From a checkpoint of a small segmentation model.
Model: 6.65M parameters, encoder patch size [8, 8], encoder layers 12, decoder activation relu, decoder widths [32, 64, 96, 128].
Data: trained on analogue clock faces, 195000 training examples, 11.8 epochs.
Rows from block 10 of the encoder of a small segmentation model, named by matrix and row number. Rows with one number belong to one neuron. Each number is 128 + 24 x the weight over its row's rms, rounded and kept within 0 to 255. All counts start at 0.
After each neuron's rows are labels from the 100 images, of 14848, where the neuron reaches its largest size: "top examples" is what is common among them. Only what is clearly more common there than usual is listed. The data: analogue clock faces. In brackets: how many of the 100, against the usual share in percent.
# gate: MLP gate (encoder.blocks.10.mlp.gate.weight, 512x192), inputs 96-191
# fc1: MLP up (encoder.blocks.10.mlp.fc1.weight, 512x192), inputs 96-191
# fc2: MLP down (encoder.blocks.10.mlp.fc2.weight, 192x512, transposed), outputs 96-191

gate.164 [133 147 130 123 103 133  88 139 140 115 137 128 125 138 170 158 116 130  92 108 149 110 169 131 135 154 159 148 151 109 145 150 131  91  89 117 106 115 114 120 129 172 131 122 125 120 107 103 146 150 153  87 120 211 141 154 124  82 122  89 113 108 122 112 122 112 113 116 109 173 104 106 124 108 151 114 118 130 108 143 140 144 136 118 126 131 155 166 160 141 106 112 166 117 179 123]
fc1.164 [124  99 127 132  89  98 117 139 112 136 102 124 111 130 154 149 148 135 116 113 145  96 154 138  99 129 137 140  73 149 149 149 109 100 112 121 133 123  98  75 120 147 168 107 138 145 131  77 120 142 116 128 118 135 157 154 124 111 137 139 141 118 140 121 170 149  76 103  85 156 118  74 170 123 112  95 126 134 154  97 105 156  94 139 126 123 127 131 157 118 121 151 159 116 138  83]
fc2.164 [127 170 145  90 159 102 120 108 103 132 140 148 153 103 103 137 150 150 156 123 101 132 110 151 109 198 132 141 148 116 122 154 132 106 131 130 136 136 125 127 130 132  97 104 111 117  69 125 140 103 140 140  98 152 110 108 131 142 143 145 115 115 166 129 140 151  94 129 123 115  76 193 125 142 145 138 101 120 101 109 110 127 161 138 144 167  97 179  83 133 125 137 123 121  90 183]
top examples: square case (83 vs 29.8)

gate.87 [115 143 157  91  96 122 138  90 152  89  96 108 117  77 142 116 117 120  98  94 100 138 146 135 130 154  95 113  92 104 137 109 178 141 106 142 101  74 126 151 109 124 121 131 122 142 143 126 135 143 137 120 129 139 147 138 125 138 115 116  87 133 137  94  88 127  76 124 137 131  94 109 156 144 169 137 148 122  90 165 150 123 131 145 133 179 128 160 167 154 161 103 134 130 143 140]
fc1.87 [118 150 188 137 130 147 160 124 113 120 131 164 130 151 148 102  98 139 136  84 105 168 148 124 136 145 105 124 134 162 137 101 121 142  92 135 112 121 178 172  90 100 111 137 118 138 137  79 157 125 140 108 110 123 132 127 111  81 120 139 126 107 143 125 138 157 151 146 138 172  78 111 151 148 155 138 121 115 115 106 156 135  99  63 103 106 152 115 117 115 151 122 161 147 128 156]
fc2.87 [147 142  66 160 123 171 111  96 110 181 121 124 111 160  99 173 132 150 107 166 149 112 103 112  97 155 111 140 152 142 136 123 125 156 122  62 125 144 131 119 145 124 120  87 103 107 143 135 160 111 100 129 130 129 146  82 113 147 128 128 154 103 151 122 128  60 134 156 121  98 148 127 102 115 115 117 142 121 115  87 146 146 106 156 107 149 150 144 117 164  93  99 126 127 146 134]
top examples: dark face (64 vs 34.9); square case (60 vs 29.8)

gate.498 [144  93 166 117 132 150 169 106 153 163 132 114 135  92 165 127 139 115 140 108 147  70 144 148 110 118 130 131 114  77 165 110 152 176 161 144 149 145 125 122  95 122 123 107 179 188 141 134 135 167 135 153 150  94 119 144 140 143 126 108 154 106 131  69 121 144  97 147 114 161 138 131 109  81 141  95 145 126 153 113 136 133 138 125 102 141 131 144  91 111 113 135 115 180 152 132]
fc1.498 [136 113  92 168 189 127 125 152 144 150 153  86 131  77 150 135 135 118 131 141 134 120 109  98 126 168 136  97 134  69 169 131 129 126 156 108 147 138 129  97 133 134 115 135 135 134 170  90 143 118 121 156 102 105 110 125 130 140 149 117 134 125 120 136 139 152  88 115  98 143 108 136 123 134 156 127 137 103 133 112  88 110 152 115 132 125  93 140 123 159 130 126 102 136 131 110]
fc2.498 [146  90 120  91 149 165 167 107 136 109 167 175 131 104  75 125 167 129 122 110 141  82 124 132 132 124 129 132 133 121 153 123 132  95 118 111 102 169  99 161 107 159 137 109  96 146 119 139  77 111 117 135  76 117 154 153 121 127  95  82 105 152 152 127 114 133 148 104 155 122 126 131 175 122 125 124  61 157 128 128 131 133 128 120 123 121 181 111 109 137 151 110 158 130 131 126]
top examples: hour 12 (26 vs 8.4); hour 5 (25 vs 8.3)

gate.222 [122 132 132 122 115 115 144 147 121 108 109 141 108 121 109 105 139  76 153 166 109 147 146 135  77 107  97 110 144 178  89 108 118 122 103 134 145 138 125 142 137 122  91 130 128 133 126 144 145 125 151  92 150 124 138 106 159 175 144  99 126  92 104 118 113 122 136 142 117 129 119 125 147  95  92 129 119 158 120 126  99 124 102  97 141 137 131 131 121 132 122 123 117 163 124 194]
fc1.222 [ 90 123  94 156 113 109 136 104 111  88 132 130  94 147  80 113 123  80 120 134 100 111 142 127  92 121 172 114 102 199 109 175 145 139 113 146 144 141 106 133 109 125 124 149 156  93  96 177 103 127 176 101 148 144 145  87 130 174 126 130 134 110  74 152 142 133 129 114 104 145 107 153 142 163 124 135 117 150 139 113 120 137 122 101 155 126 124  99 111  94  79 116 131 149 120 170]
fc2.222 [110 114 105 139 110 104 150 174 112 129 141 146  95 121 117 136 117 136 122 102 152 116 154 108 127 155  67 117 174 131 150 145 141 151 138 136 105 130 112 160 103 112  62 101 132  86  75 134 146 126 164 139 146 183  88 117 143 135 134 138 149 151  94 153 143 113 143 137 111 120 147 145 158  84 109 118 134 126 139 119 132 153  89 113 120 120 126 168 113 110  85 104 122 147 132 149]
top examples: hour 4 (46 vs 8.7)

gate.388 [185  87 120 136 112 155 130 121 102 187 126 119 122 101 133 100 140 117 122 124 139 142 114 151 130 155 133 113 143  95 168  99  93 134  64 138 120 115  86  79 142 135 133 123 116 131 126 139 146 145 131 146 112 126 130 145 162 114 126 123 134 153 107 144 102 123 103 103 144 132 141 147 150 143  97 156  93 157 140 127 139 143 122 162 107 143  97 157 106 116 108 123  71 100  98 133]
fc1.388 [135 170  95 139 151 130  92 120 126  72 104 170 174 137 128  97 108 163 107 143 127 116 166 113 112 124 124 100 150 141 104 130  97 124 148  98 119 153 102 129 131  86 168 151 134 151  91 100 117 147 130  89 143 108  97  75 109 164 112 134 118 110 140 148 158 157 176 141 137 116 122  95  85 109 133 113 189 156 108 169 104 128 152 104  94 141  90  92 148 146 161 106 121 126 123 151]
fc2.388 [125 101 131 181  69 119 129 145 121 106 137 112 136 130 119 113  74 138 125  93 185 162 133 146 146 100 122 162 138 146 155 111 111 134 171  86 102 128 169 163  94 142 166 119 134 137 128 139 186 127 116 184 142 132 132  98 137 114 112 124 145 155 140  88 119 108 143 158 102 154 134 158 121 124 107 104  68 142 125  77  99 111 145 134 164 104 114 136 109 102 131 106 137 122 159 124]
top examples: square case (76 vs 29.8)

gate.45 [156 140 127  93  81 124 143 132 133 139 128 126 131 145 123  99  91 139 126 126 123 162 159 115 111  96 118 133 123 126  78 107  98 155 131 117 132 104  89 120 123 137 122 125  82 149 123 171  60 115 122 166  93  89 132 113 157 130  84  80 148 172  81 150 139  98 107 172  89 130 116 117 130 152 114 169 125 144 129  98 102 184 135 133 141  93 105 144 143 103 116 119 127 110 106 125]
fc1.45 [132  91 117 138 134 116 126 125 138 149 105  87 132 120 117 136 158 131  86 117 104 127 122 160 140 152 108 122  86 148 180 126 130  76 104 147 140 150 152 114 144 119  91 111 131 116 169  88 154 102 106 153 130 180 123 152 142 129 158 109 108 134 150 137 151 113 125 101 174 140  98  96  76 141 134  95 133 127  70 132 133 136 111 144 131 157 123 107 136 132 109 144 119 131 107 135]
fc2.45 [138 137 158 145 105 108 162 124 119 107 120 137  66 118 123 125 152 142 114 113  82 128 158 119 117 131 147 110 140 180 177 132 154 109 110 141 112 139  69 110 144  87 178 141 117 141 107 150 155 175 170 146 124 159 120 150  99  90 106 126 159 121 122  90 119 121 131 174  92 133 128  97 144 147 136 162 121 140 139 116 155 140 104 126 121 166 145 119 124 112 138 128 163  75 116 132]
top examples: minute hand past 9 (34 vs 8.6); minutes: 45 to 49 (34 vs 8.6)

gate.288 [119 104 113 156  99  86 135 132 111 144  95 156  86 165 131 123 147 131 157 159 166 145 144  92 134 172 161 110 139 136 148 155 137 108 151 175 125 143 150 109 119 128 101 118 104 135 171 111 110 138 157 138 131 130 155 125 141 178 108 100 133  63 159  82 150 162  94 135  95 106  68 116 109 141 113 124 104 162 111 109 137  88 132 119 171 110 113 142 112 145 102 124 106 179 130 120]
fc1.288 [118 119 110 116 160 125 147 135 161 107 146 111 142 117 129 102 144 104 135 108 126  91 129 142 107  99  99 179 145 148 124  91 129 128 146 120 126 147 110 153 130 150 182 100 151  95  86 151 163 143 123 125 145 134  89 151 122  92 133 147 167 169 129 147 127 102 150 192 161 143 196 133 123 100 108 133 126 117  96 149 109 178 132 152  96 111 113 105 127 130 150  83 170 142 112 122]
fc2.288 [ 89 139 109 130 135  90 116 122 145 131 123 134 101 145 124 130 129 158 156  80 118 157 118 124 123 109 121 120 152 119 148 191  82 115 156 146 119 164 104 146  85  92 177 144 120 127 180 114  77 103 123 132 131 118 147 134 167 113 102 140 111 179 118 119 149 107 129 122 111 124 117 101 152 131 152 121 108 147 146 131 115 132 136 140 132  67 145 170 111 102 127 166 132 171 135 138]
top examples: hour 4 (29 vs 8.7)

gate.250 [136 123 112 145  98 124 103 163 108 116 138 158 143 111 149 123 135 108 154 174 111 117 165 142 150  95 143 129 107 112  92 105 117 124 123 158 127 104 120 138  86  77 130 107 110 152 105 173 138 128 106 128 115 126 170 151 157 138 166 108 107 131 144 173  84  83 133 139 118 125 123 131 106 144 141  70 128 127 150 152 119 110 165 120 130 103 168 148 189 115 162 127 120 142 105 148]
fc1.250 [100 115 160  97 135 137 164 122 140 135 103 137 144 151 126 145 114 128  86 100 123 137 112 125  96 147 124 131 150 152 157 157 120 136 141 130 162 139 131 156 151 154 119 139 131 135 131 101 120 113 165 161 163 124  88 105 132  95 106 145 115 113  93 103 158 202  83 156 115  99 148 110 127 138 127 177 132 142  69 102 108 154  73 108 135 127  92 113  95 112 100 136 104 120 138  98]
fc2.250 [132 170 161 122  97 138 118 137 114 145 175 121 120 112 134 120 116 121 122 143 144  96  89  97 125 107 110 126 118 112  74 140  94 126 117 116  99 127 130 146 112 139 101 159 150 140  98 118 110 159 124 158 156 133 136 143 175 121 153 124  95 154 114  72 145 130 154 151 109 143  80 139  99 164 122 122 152 124 151 139 138 151 167 119 116 110 123 184 150 111 173 125 131 107 114 105]
top examples: hour 12 (25 vs 8.4)

gate.479 [173 116 103 142 110  97 154 127 129  92 160 128 137  76 100 166 144 126 161 113 157 143 162 116 146 155 114 155 131 122 131 123 150 125 107 145 134 145 160 103 108 156  92 141 119 108  90 106 125 140 119 116 156 149 127 139  99  66 152 154  90 135 146 168 111 121 125 161 122 137 123 113 158 141 118 106 173 134 112  93 131 163 134 128 108 151 104 125 120 109 142 124 141 120  92 167]
fc1.479 [110 104 148 153 145  98 145 116 111 146 148 139 112  81 122 148 107 138 134  92 130 150  94  90 144 159 132 151 158 127 115 134  87 146 148 158 114  93 181 147  89 139 153 148  91 118 118 167 162 127  83 101  93 131 168 200 133 101 142 143 156 123 157 152 169 134 127 113 140 156 121 135 154 131 130 119 143 135 147 124 129 101 148 118  93 159  96 131 110 115 138 138 133 128 127 130]
fc2.479 [107 144 165 142 150 149 138  68 144 143 153 183  91 104 107  90 151 148 113  95 138 112 179 139 126 102 147 138 134 119  95 133 147 128 159 117 156 125 125 134 128 143 140  90 108 140 104 131 101  99 129 142 181 141 143 154 122 119  88 171 128 123  97 113 109 113 135 106 112 133 122 138 140 147 135 120 116 125 142 152 149 118 140 175 122 127 140  98 123 123 138 100 124  97 139 109]
top examples: dark face (74 vs 34.9)

gate.32 [107 158 147 119 149 107 173  97 121 103  87 109 121 139 157 132 146 118 141 147 150 152 157 134 149  89  81 133 110 171 110 130 133 158 111 125 172 137 131 144 177 124 110 126 125 112 131 119 142 107 191 125 126 202 135 156 104 129  95 136 122 131 113 122 167 166 116 133 124 148 133  82 142 184 169 143 111 131 113 102 105 154  99 132 140 121 124 143 116 130 123 110 111 128 119  99]
fc1.32 [103 180 121 106 128 115 120 100 116  95 110 138 103 129 125  76 118 100 123 119 134 147 130 117 162 131  87 125  94 118 135 124 133 152 159  84 132 136 117 126 130 117  80 131 135 150  96 126 139 136 156 132 129 142 133 173 131 146 135 123 148 142 152 195 143 119 109  64 104 114 109 112 121 153 145 142 139  96 166  88 100 159 156  93 115 101 170 115 119 105 112 120 141 121 131 112]
fc2.32 [134  92 153 109 128 166 120 105  78  92 135 162 137 101 135 114 136 137 141  99 144  82 132  96 119 120 119 116 130 121  95 130 158 124 123  87 100 132 132 118  98 124 159 125 139 133 103  92 129 105 103  80 112  89 128 124 111  89 113 188 116 146 137 121 115 111 145 118 145 107 108 115 129 113 144  95 114 146 145 157 110 126 134 129  90 110 158  77 155 170 125 143 161 133 150 119]
top examples: minute hand past 1 (26 vs 8.5); minutes: 5 to 9 (26 vs 8.5)

gate.369 [104 138 113 144 146 182 158 132 122 137 116 149 152 109 136  98 113  96 125 125 128 120 113  93 134 164 132 150 148 129 122 163 140 194  94 154 134  93 135 141  83 137 140 114 144 155 135 154 127 127 139 139 160 117 128  85 127 161 124 107 154  79 120 137 127  99 126 136 119  75  64 125 142  73 119 118 116 124 148 120 132 156 104 122 137  87 158 165 129 118 141 115  70 157 106 155]
fc1.369 [151 130 144 131 114 102 120 107 107 113 128 133 153 148 154 120  97 100 137 110 124 128 150 150 127 143  98 130 142 166 127 101  97  99 157 165 123 170 151 162 111 141 159 117 134 116  82 120 145  94 135 142 145 121 171 132 171 122 103 112 130 136 105 157 140 140 160 111 111 138 115 132  94 111 103 128 136 146 109 159  85 123 106 120 107 129 105 127 170 135 100 118 145 163 112 148]
fc2.369 [120  93 120  97 108 137  98 128 158 132 123 130  82 107 154 154 179 132  99 131 155 105 146 185 136 156 163 107 166 108 115  87 108 148 107 127 121 130 117 105 173 133 117 105 166  76 139 129 137 117 133 147 111 105 132 143  99 136 152 156 127  90 179 133 103 113 140 120 145 100 169 110 106 112 133 130 129 120 118  80 154 116 139 111 152 152 136 105 142 113 116 148 100 133 115 136]
top examples: dark face (67 vs 34.9)

gate.398 [118 157 148  75 162 104 145 139 132 143 117  88 139 153 121 110 124 128 162  91 155 133 138 142 154 102 137 137 181 103 143 117 111  84 136 156 139 112 163 122 111 121 172 165  96  85 154 133 138 154  77 120 102  77 156 157 147 114  87 146 127 100 135 108 131  76 108 119 120 117 125 145 137 155 143 141 157 121 158 172 118 141 152 133 127 135 148 129  74 142 112 142 135 131 141 148]
fc1.398 [125  97 106 179 105 139 113 106 111 107 108 149 131 102 140 138 131 129 116 135 140 129 100  79 103 156 100 169  70 138 125 140 142 163 136 135 120 139 106 122 121 127  77 119 163 152  70 138 123  76 163 119 121 187 165 119 109 143 184  95 136 141 119 145 134 158 147 140 162 141 155  58 119 117  85  99 105 121 116 109 136 127  79 131 148 142 102 150 120 110 132 120  91 135 140 115]
fc2.398 [122 161 111 135 129 132 143 107 128 158 102 151 148 152 142  82 185 148 137 125 127 134 165 139 159  80 134 155 155 109 103 116 138 134 126 107 123 123 132 107 154 102 120 135 137  77 140 138 144  85  92 130 112 115 130 133 129 172  83 169 159 149 165 119 109 149 149 143 125 130  77 139 130 130  95  97 126 157 127 114 120 108 143  98 150 102  99 142 115 104 124 157 150 176 121  99]
top examples: square case (74 vs 29.8)

gate.412 [117 151  98 126 126  99 127 181 154 162 106  64 130 169 165  88 116 140 155 138 146 170 178  91 130 127 134 142  91 100 152 146  67 103 105  98  92  97 134 141 110 132 168 137 108 110 140 101 100 147  94 119 119 123 136 113 142 160 106  98 119 158 132 112 117 103 128 129  76 137 118 109 145 165 125 154 142 134 113 144 142 112 133 143 139 156 150 138 121 110 126 110 147 126 178 106]
fc1.412 [127 142 125 109 105 158 119 120 183 127 158 129 119 172 160 118  80 146  96 128 143 197 142 104 125 127 127  97 106 126 123 107  80 139 126 137  81 118 150 172 158 143 150 128 136 143 132 119 140 100  95 105 124 145  94 175 108 141 142 116  82 150 125 110 112 147 126 129 114 122 131 142 118 140 130 180  65 134 127 127 165 104 147 125 137 168 109 146 140 102 127  93 104 139 164  86]
fc2.412 [177 149 117 113 101 173 109 106 134 157 124 133 116 115 157 171 122 165 136 122 129 105 140 150  90 113  95 192 160  98 102 161 121 136 159 157  92  78 116 144 135 131 118 120 109 165 117 129 118 121  97 123 134  86 113 164 104  98 161 130 155 101 135  88 132 109 103 134 102 136 104 132 133 126 134 149 115 118 106 129 172 142 162  99 133 126 136 121 120 110 158 115  90 102 145 133]
top examples: dark face (62 vs 34.9)

gate.374 [110 106 108  87 112 131 167 100 101 164 129 153 157 143  97 119 144 122 106  73 156 124 163 124 124  76 149 115 121 140 153 113  72  99 112 149 115  98  79 113 134  97  88 139 109 121 137 106 104 119 136 105 128  95 128  95 115 163 120 159 159 124 142 137 101 141 136 102 142 125 154 122 125 142 154  78 113 151 164  88 144 167 114 154 137 157 152 151 165 134  90  69 148 105 150 128]
fc1.374 [126 121 139  77 112 116 115  75  94 132 125 139 148 179 108 101 123 110 148  96 126 166  99  80 129 132 157 180 144 146 124 144 131 165 133 129 116 115 136 103 153 106 116 127  80 119 115 143 129 153 143 106  99 100 124  56 151  95 151 112 138 112 130 147 157 175 140 166 126  89 122 104 121  97 158 116 159 142 154 106 147 184 129 133 154 145 137 162 121 112 132 107 135 133 141 155]
fc2.374 [153 138 115 147 107  90 162 138 140 144  92 117 115 151 147 156  77 130 136 136 129 122 141 112 136  82 135 131 124  95  95 156 165 108 153 111 145 159 159  93 134 119 145 169 113 138 118 123 132 121 129 127 129 144 144 178 132  97 118 141 133 144 128 121 155 126 119 114 138 103 114 122 119 153  73  98 105 118 146 135 113 109 132 129  93 117  93  43 111 104 148  86 124  82 108 161]
top examples: square case (94 vs 29.8)

gate.500 [142 130 149 113 147 137 121 119 172 128 124  77 154 132 155 143 125 143 170 124 147  95 145 103 147  80 140 157 177 120  97 165 140 124 165 133 119 149 103 147 152 134 113 113  78 141 164 166 124 129 133 151 102 107 133  97  84 135  85  97 160 132  99  93 154 125  92 120 137 143 178 103 133 113  98 112 151 199 134 154 116 106 169 130 135 151 104 165 101 133 135 117 137 138 164 127]
fc1.500 [147 125 148 152  70 156 136 161 104 163 134 166 147 144 183 124 117 153  92  78 129 190 134 132 121 128 122 108 167 144 115 140 124 124 150  83 131 151 107 113 149 155 174 140 130 104 105 129 122 126 152 113 102 148 165 150 127 109 161 136 138  83 165 149 127 139 177 127 168 116 141 123  83 139 157 119 116  86 132  84 156 156 128 105 131 152 112 134 195 115 108 120  98 138 116 104]
fc2.500 [163 162 131 113 144 131 111 130 152 126 139 100  81 135 119 173 132 149 115 164  93 133 161 127 160 118 109 112 150 161 176 128 151 136 116  99 177 168 100 150 111 107 129 105 124  95 118 139 141 107  97 134 130 112 121 167 160 113 126 139 100 150  77 136 132 102 150 130 138 134 112 110 165 179 133 154 151 145 117 120 112  85 119 167 115 111 167  98 130 134 132 107 136  81 142 130]
top examples: square case (84 vs 29.8)

gate.113 [129 110  59 137 121 133 144 132 121 115 120 120 139 141 121  93 154 134 112 139 157 143 103 106 193 129 130 122 104 147 151 142  88 132 146 131 119 165 168 109 129 110 134 108 128  86  88 110 114 125 131 161 106 138 187 157 124 141 142 106 154 177 152 104 136 146 118 124 145 177 149 126 110 152 117 127 107  92 154 126 135 156 126 153 114  95 130 133 122 147 136 120 110 118 107 160]
fc1.113 [121 147  77 124  95 115 152 122 141 105 121 178 137 134 105  87 116 125 101 130 114 116 119 116 152 135 122 158 107 163 152 118  86 134 144 122 107 144 135 104 109 153 115 104 100 111  88 107 127 130  77 132 121 161 115 115 101 135 129 113 119 150 136 123 136 149 155 156 149 129 172 126 105 128 116 128 101  67 124 101 141 165 137 117  87 127 129 125 150 129 136 117 122 149  90 160]
fc2.113 [108 124  89  99 110  98 128 105 126  82 117 142 121 113 114 136 136 108 142 138 123 133  95 111  87 110  87 123 148 143 141 164 126 131  95 127 156  94 171 129 107 123 137 104 146 109 148  95 137 126 141 117 172 119 145 170 138 106 142 151 158 175  99 144 162 102 165 114 145 104  96 120 145 123 193 102 138 152 144 106 141 146  77 135 149 134 130 167  90 104 127  83 154 102 106 164]
top examples: second hand (73 vs 39.7)

gate.351 [113 109 133 141 130 111 119 142 120 143 137 124 186 141 154 113 131 118 114 138 155 115 151 112 156 174 152 126 101  91 160 143 143 141  78 105 128 160 145 139 115 118  99 153 194 140 123 147  77 119 158 134  87 152 140 125 131 153 132 153 109 144 135  91 142 129 105 118 168  99  91 148 140 117  71 146 137 195 132  99 135 111 112  92 118 109 156 148 166 140 118 129 140 121 123 112]
fc1.351 [ 89 151 121 152 136 137 124 117 107 138 104 142 163 147 133 136 116 109 137 184 118 160 158 113 145 156 177 113 138  73 162 138 137 127  86  76 113 117 146 102 127 110 131 120 176 123 143 125 149 124 164  80 119 109 170 141 115 135 147 179 151 136  98 124 146 121 127 108 160 119 123 157 111 141 124 128 123 100 155  94 115 139 139 146 116 131 142 136 192 150 135 120 140  94 124 128]
fc2.351 [118 146 133 118 162 145  98 129 158 102 141 129 148  90 169 142  94  96  78 122  80 117 110 124 140 140 170 138  60 106 154 116 112 143 108  91 104 139 124 130 203 131 120 149 139  87  90 143 140 149 119 124 179 101  75 122 119 111 149 124 152 142 138 134 131 120 144 160 161 184 160 123 148 147 164  93 153 140 175 139 135 121 152 128 139 139 105 111 116  94 121 151  73 131 106 124]
top examples: second hand (71 vs 39.7)

gate.405 [ 75 127  88 155 123  77 112 102  74 141 100 157 114 110 177 124  92 103 180  98 108 121 142  95 142 128 175 151 154 118 145 158 110 151 141  92  96 127 122 108 124 111  92 106 124 126 129 117 127 141 119 143 130 165 120 128 112 128 113 143 148  96 120 178 147 129 129 150  86 140 137 131 138 130 171 147  97 143 110 142 110 101 103 117 105 141  71 165 145 139 148 122 132 125 129 168]
fc1.405 [155 140 137 145 106 138 136 144 150 140  96 151 134 147 115 116 189 125  83 122 137 114 113 198 124 144 100 145  60 134 164 133 147  94 111 141 138 103 147 145  88 131 166 142 122 142 135 108  98  78 105 134 110  98 134 121 112 109 142 107 106 183 102 108 105 117 114 174 185 166 146  81 126 127 107 127 152 152 151 139  93 116 122 127 140 115 182 146 115 140 110 158 107 143 120 143]
fc2.405 [ 79 117 139 109 116 234  93 178 159 157 125 115  98 128 128 101 124 156 151 167 126 145 158 118 132 153 129 148 161  88 123 103 120 163  66 114 101 139 111 159  78 112 123 132 182 123 165 103 122 106 139 107  99 113 127 118 189 120 158 115 111 125 152 135 126 100 119 177  89 143 118 128 148 124 118 124 130 127 143 101 112 128 145 103 125 105 132 129 126 115  97 121 145 130 174 110]
top examples: minute hand past 1 (29 vs 8.5); minutes: 5 to 9 (29 vs 8.5); minute hand past 7 (27 vs 8.1); minutes: 35 to 39 (27 vs 8.1)

gate.302 [138 101 145 153 131 133  92 152 146 151 158 126 121 139 133 115 114 153 125 146 130 114 130 163 131 127 132 156 108  87 122 142 124  96  85 136 132 139 102 121 143 111  91 104 115 174 127 147 127 134 153 111 148  78 103 106 158  60 120 125 165 176 154 106 124 157  96 118 134 118  79 119 160 153 121  99 113 166 133 188 117 147 110  92 137 140  99 135 108 120 149 121  92 123 137 120]
fc1.302 [135 114 149 158 109 133 108 136 134 110 110 141 162 151 137 112 153 121 152 121 118 147 166 164 182 102 116 114 114 166 102 106 140 132 142 108 160 132 100 136 116 159 100  96 126 121 106 121 148 110 118 148 101 100 130 107  98 133 160 176  85 141 169 140 140 115 160 139  87 101 160 117 132 137 111 140 135 135 161 135 147 117  91  81 119 142 157 133 111 167 154 169 125 138 101 117]
fc2.302 [ 96 116 117 129 138 131 161 113  97 125 119 104 140 121 145 121 165  99 132 109  94 143 110 135 116 134 127 103  99  98 116 121 125 140 133 156 131 139 122 140 140 101 143 166 124 119 116  74 177 162 165 102 131 123 120 111 126 120 156 119 129  50 114 121  78 115 162 180 143 138 154 113  96 154 169 138 147 109 164 169 155 129 150 159 141 120 140 114 145 130 100 106 188  90 137 146]
top examples: second hand (83 vs 39.7)

gate.217 [ 76 121 120 106 174 127 115 148 117 141 109 130 112 192 130  98 117 128  77 136 113 179 159 105 121 105 139  76 146 116 150 115  83 134 128 137 165 133 148 165 127 111 153 176 149 141 117 126 156 139  99 149 113 137 145 128 124 135 137 107  85 110 131 139 123 120 137  99 123 135 108 162 106  85 117 128 159  90 144 150 141 112 153 114 121 132 143 162 150 133 144  90 106  91 119  91]
fc1.217 [134 140 122 109 141 136 191 115 104 118 132 151 145 102 105 120 114 111 111 148 132 110 102 112  96 142 163 118 121 165 104 114 163 152 154 118 111 138 136 129 129 110 113 141 141 122 119 159 163 119 100 131 115 100 134 145 138 122 123 130 173 122 106 116 110 127 157 126 146 105 146 121 123 122 125 141 115 127  94 103 111 172 122 108 132 163  93 124 150 108 111  94  93 161  85 110]
fc2.217 [123 158 168 159  89 117 165 119 110  83 143 109 103 130 111 147  97 141 106 124 135 103 158 127 135 107 171 122 125 118 127 129 141 136 156 111 144 137 127 143 141 140 140  94 133 118 160 125  65 146 160 156 139 142 136 119 126 112 106 111 108 134  99 141 158 129 152 146 101 102 115 132 133 162 135 128  77 131 131 119 123  87 138 145 118 146 160 137 142 157 142  91 141  86 117 122]
top examples: square case (83 vs 29.8)

gate.267 [156 123 101 141  84 130 150 148 192 130 126 117 139 126 103 148 158 121 125  86 144  83 105 106 110 123 139 140 146 116 113 151 121  91  73 124 159 128 150 127  76 115  94 142  83 130 124 127 126 128 128 177 117 117 183 165 114 141 115 174 106 124 126 115 122  95 134 151 110 159 103 171 120 156 142  83  91  80 124 171 128 125 143 121 104 150 179 129 142 116 133 124  97 147 120 130]
fc1.267 [147  96 108 103 123 145 153 138 154 128 130  84 145 125 108 115 146 134 127 106 136  82 103  81 135 128 150 149 129 122 133 127  64 129  76 125 129 138 122 139  75 121 133 116 123 141 128 118 125 135 149 132 153 103 156 168 140 171 160 165 111 135 133 114 108  93 104 145 119 115 122 160  84 128 155 106  81 111 147 117 157 138 115 111 164 115 129 118 142 121 131 105 121 163 119 187]
fc2.267 [108 129 119 126 131 133 111 116  63 106  80 101 159 166 135 136 158 129 117 133 114 138 142  93 128 173 149 144 115  85  79 103  99 109  84  89 169 127 148 128 101  52  65 129 131 101 103 115 137 138 110 105  97 178 117 170 116 117 156 113 131 133 141 121 152 170 157 118 126 151  95 126 135 142 154 129 111 122 150 142 131 159 127 132 142 116 135  90 146 148 176 102 125 112 179 109]
top examples: square case (68 vs 29.8)

gate.65 [152  98  97  73 167 154 123 118 125 155 142  70 155  90 110 118  88 154 112 107 127 145 134 133 141 146 134 103 172 170 151 143 117 159 131 139 128 144  91 140 139 107  86  94  96 104 148 111 114 120 137 137 149 101 141 103 124 153 149 146 155 152 149  86 176 125 134 106 157 161  93 140 146 128 115 119 107 191 102 117 109 103 106  97 128 120 126 134 130 115 133 118 135 152 118 130]
fc1.65 [134 135 146 166 125 119 131 135 131 129 114 117 110 153 135 130  98  87 103 135 123 136 104 135 145 120  98 181 147  99 111 147 123 115 134 111 131  91 140 131  90 121 129 124 102 168 112 133 124 122 129 117 190 122 139 119 137 138 126 113 118 136 112 192 132 150 106 143 140 135 129 151 125 130 109 116 141 128 137 155 134 134 108 123 118 111 126 116 116 156  81 151 135 115 151 143]
fc2.65 [164 136 147  95 130 150 121  77 127 116 133 184  99 120 149 161 118 116 115 137  97 130 173 110 118 107 157 134 179 121  91 176 133 101 108 127 111 124 141 179 153  90 148 111 157 130  95 133 127 150 129  88 101 126 139 150  91 124  91  98  88 179 116 168 133 151 115 150 129 145  91 124 118 135 147 112 116 116 121 117 145 104 140 128 152 116 109 158 127 137 158  99 138 168 111  97]
top examples: hour 12 (27 vs 8.4)